Weights of a small image classifier: trained on single printed letters, digits and signs in grey, bent and noisy, 395000 training examples.
Rows from block 4, named by matrix and row number. Each number is 500 + 50 x the weight over its row's rms, rounded and kept within 0 to 999. All counts start at 0. Numbers have three digits each. After the name is the row's rms in percent of the matrix's.
# fc1: squeeze-excite reduce (model.blocks.4.se.fc1.weight, 32x512), inputs 206-308
fc1.0 108:537481497580533512412370536569555491463521545550489526462537511520560492482521502508585538502490572479517431482427481470529466302554574487576484515558475489507485511523473464500522517487479534426459554433397573589560546546532461306580399593509506528546436513510556513533529552457429535550502536548495563477554
fc1.1 144:488472462492502457534500477417495552556540489526516509512538343525518604423592456519475572505449441528506475533487615632520466530543495505489367509495576511538551498527492543451532558510411499588492498584525532534504482522481575539472548535456601503553386547438486452499434491510523501468327473516540451608504
fc1.2 096:455422529483488479554490455446456591566490497512550519460542459488510659496628510522480537487458484514502503616476638649561413534514524451467462482456543474516537471505476541431518535507489495571498502570478542497521490489460565489477486511454684521551440565471478456494470520539519524502416519525558408697483
fc1.3 114:529410521482452449497439467424486569524532530507502493512530458477490630590523534504515537483457493524536548579527605583613493493509551511518527483565460493524539509504542522452557554530638491563537486550503524482519457494527526529527515467443597505556580485540490523463501506503512519495514575506571424659510
fc1.4 080:535479471497441455540459431483486524567515518482507548466541446517477629619591578493465469479497503504484558608540621573582426493510504499479499476496486519487507475510463565459509560556691497534512502526514460442502493493514510515529495447450558490520630516573503500432523486488513471513485547525533460658475
fc1.5 090:532417508571442536525523535513318477511545553537504499504517415488552443419502523439391485563500582547561448485534448440472481529454525567610416492475405434512493434552493598428494507479419428478538393442544527377477577532520492606557583420451411433488481501518504520449446550511529502450459534526518506489528
fc1.6 034:548412512538519437542516477442431499450539456545533465426546563422497493443478525483440463441444583426571493475519490545563555513522459557499529408525539565398412572580477413465411478553434485447531434559505431461511476454523450480536434438541528561551455532515529538536554506430513428439438563415438454433463
fc1.7 132:514402470553474411578483415536416427526502474386497462570562419480517476559473513511423524556532440534463500518509508556520485495513526530451473471528405333471480460484450482428559533520458624513474454530541575472423442475493466511453601382376514561533502429527488470560386501610522459504458465461526517481534
fc1.8 122:481442505504479493513464448422488599553538520486556529484535488509473673545552489512481540476434472523490532602490693641611492518552525499508484497503547484535572516513512496440550561511539542599494479578495491515520441484518545469474505493423675541562520561513503510465504498519481485517464513517568402688496
fc1.9 104:560543537439519559485513534516511539512487507479497546481497621556431558613534614514551486494512482439471582554480505512471430448458472528482597517486516580490508502516500560518516464577663517532499566464444440485535574473491553481516475469505522522512633518598537533484581502500493501500596529559462532577442
fc1.10 115:498371549534447454530458453452431587535525517544492526470520427512532646523581499477523560535480519537538522572511679593604418537530525512570455502491472449483529471528495577437541542517543486573492479553502509536478453484533530519530549491394595500548494505522463539482511501504512460479443534504573418637483
fc1.11 093:478434488496473487525484436420499568507522493467568490475495453506480601596550502526475540496465436505477576606513646593603482480555540484462518481529523484502529522528523509474514561561588518573534490533505490473522463459495576469473511500473600482598530542512526467449473478485469476498477547474533455692446
fc1.12 033:389552571567506552409472495513453420559408464484489542447422512490435535572508444446525450541442474529552475507533558468556494500542477540448471421454499430511400487421568436502479498417440536509448460536546447445474498505520512415442477454490443495477429502508490530449429514571407453478526497540482516431508
fc1.13 106:471425460572474526570509498433449495576537489545535525574558305500540534412521450499425559543486499558554503495514508570478463568501521521524346489483516508526526485559573516483498533506358518492496444535545569485541496522477524568527576496430551480531350574422523452517418548586528498430318448488497507499551
fc1.14 092:573530514569527543491461625583548486484478562516572516505540537540586453398474456506580512503503585492475394465450396374511480476474518548557454494499489504525490454481528452583479478484368502402452602388464569569544523570496458438464454619520422506471424470475483496565517544491531499528456519479478609380516
fc1.15 034:540526510446499494521434432420467460523423549470449407511546576443420497446575482547466545466482505485409538514444472413448542496486507429413456547417492548434488553454436548521505470425532456459487471438423427568489441426558408534492528601497445475456525469435453440493530438494500522506476518424411449548396
fc1.16 034:478500490556523443559419426450482500470408469444468504447439451429455567509466514454521469413544531466462553425434466540526502509483426455561552505420481469550437542404519469453411418573440581459538500430503431488482533408508450419566500558461454509561581449546477471458446515556404467506469525552520422536431
fc1.17 150:498434498520470487524501456448478548544550513535518491511563415505512649505567489507508558535439505546528468551471670643592450523516528492522429490525545442516531514524510550470563564494469502617496491562518543554521414527474569511505544513425639526547443525478488480503477514535513507497387519497564449667491
fc1.18 035:424510476518479607427452545459441583504507519427546434414528496458468473512525536437458468497486526406449546544536455538471519437486442474478451424529496497463533492447446465505493555522440478558534490481423422539502434437501458470414440435484464545439496500542447549556477461575476431422488528450560526515409
fc1.19 036:473447526424486446455451561460476415494552540526399449412391590465447537414546496406449410534473575407445496544432483476483482462485521494539475420419567487488498444486554582502509496501450537468440521480536471487379570512403469444533521560439409512529426473441494553511554459435481488487560556487419495457484
fc1.20 036:430487434495537399484529439477530410504411468424526530458411548458546558560439543474484454431528554450542508433459417481438444498486464442427489497462443565500540553465555515491498426450472488486522478565509399492497414514409477463515466447509454495423549410434503502492476497509545436452433426507509481553510
fc1.21 037:409492463515413516511526483578549418462459460521452446566413408498460454513425486422464473505416558424534504462570505463425440552426517504532419502529537456428482473451472487526495488517527412519439556493480547439545428451453457465464445519502509480442432428485413496482484454511453486442416442444430525505518
fc1.22 125:516448522497480497484467449409471558548545485528509529465510474507464654578576516507481554481479510544534552589526693628595492538522521472495498528547525511520546528534539506449538567524602487611520488556507506504507454495536544510539487467458631492560534532490497522488513509506503519501469576506575439688488
fc1.23 034:431444489447478399547502433521453402562449446548507497566460553497508575510414540414423485523405464437517548562534483448510439544520485521438519482468487471495416474458516421462579425482425451570540539462452558441471561554481518514516473494505482473464429420529566423548566558457498487414458494551558526490517
fc1.24 116:554596569525571577457490624532540471458509523514516521492486655517508427511444549519581528475573506480474504455440429443477504464496520509469570513480479554493507507464540472605513492512568536394489575422492542539513569543517439461498473548534469543496517485494511582574596541522464564543607513526450644461516
fc1.25 143:507395502514474473536459443426461553555551506541499513487555373489515605492562505477497584518470517554527466579493629592550464511522515485535382481518506452514566498544490553439565549486420529567506518562528556563511470509479509526522561479423623517569409549461482457508470539508508484489338476501561443620495
fc1.26 137:537553556481564524488495573494521515484494524524510512498494676502474474564499577553517472444571484523508529503485482481499524479515543513478621519525473534519529544499555472547554473539682527493528541494498463498519553494515470473477473483540497539527623521562522584504577499534496547548679594529508563541487
fc1.27 147:538538595473545540493507559494504527482504525500531522504503692523494494580501563554542492473568513500513563492506472454540535499505516521474643523525474550524533522475542483559548487546648500488510512470485462489484566505525488490496469503569459531531636485543507592502610503529480529552695578524514567510478
fc1.28 096:484403494534472533508505505458311491534567534487494530526531378526572519407544487431384584585492539565540500520517517539518470566530556528576360490497441476534556450571510563407497535515436442507514401470537539391483544536537532597549549390431508493544431557482503485478367522521526518415382483505512490536493
fc1.29 119:537509529589520552326357597601563484489557561532539491419557538550532497465467526517593546511504576484493427449396459449520467323522532449525471519535475486512522493481450450534550480507474512393440543423414545582552551555494450329539324572518500525522461498513535516563545562462442552571514539502501589482525
fc1.30 095:522477477576479523406403520558567482506511563526484496422536495541540486451480491510588527489495553493512432493423465486553471350552555444550492552539498449532506503534502498506573521479420544436430565443438547570575510571467466334580385575464544557516381517518545491530510530473475547571484495523485535471529
fc1.31 105:466450533484480483479468480468479554537508527478499520471525486528490655614574558533487536464457484540527542584502625592595513525539547488506489512526514508503562534513511544449559566523621481568530467563505522499484484488540545491509501493469634501563596525506514525464493496470515498499503541518579398670481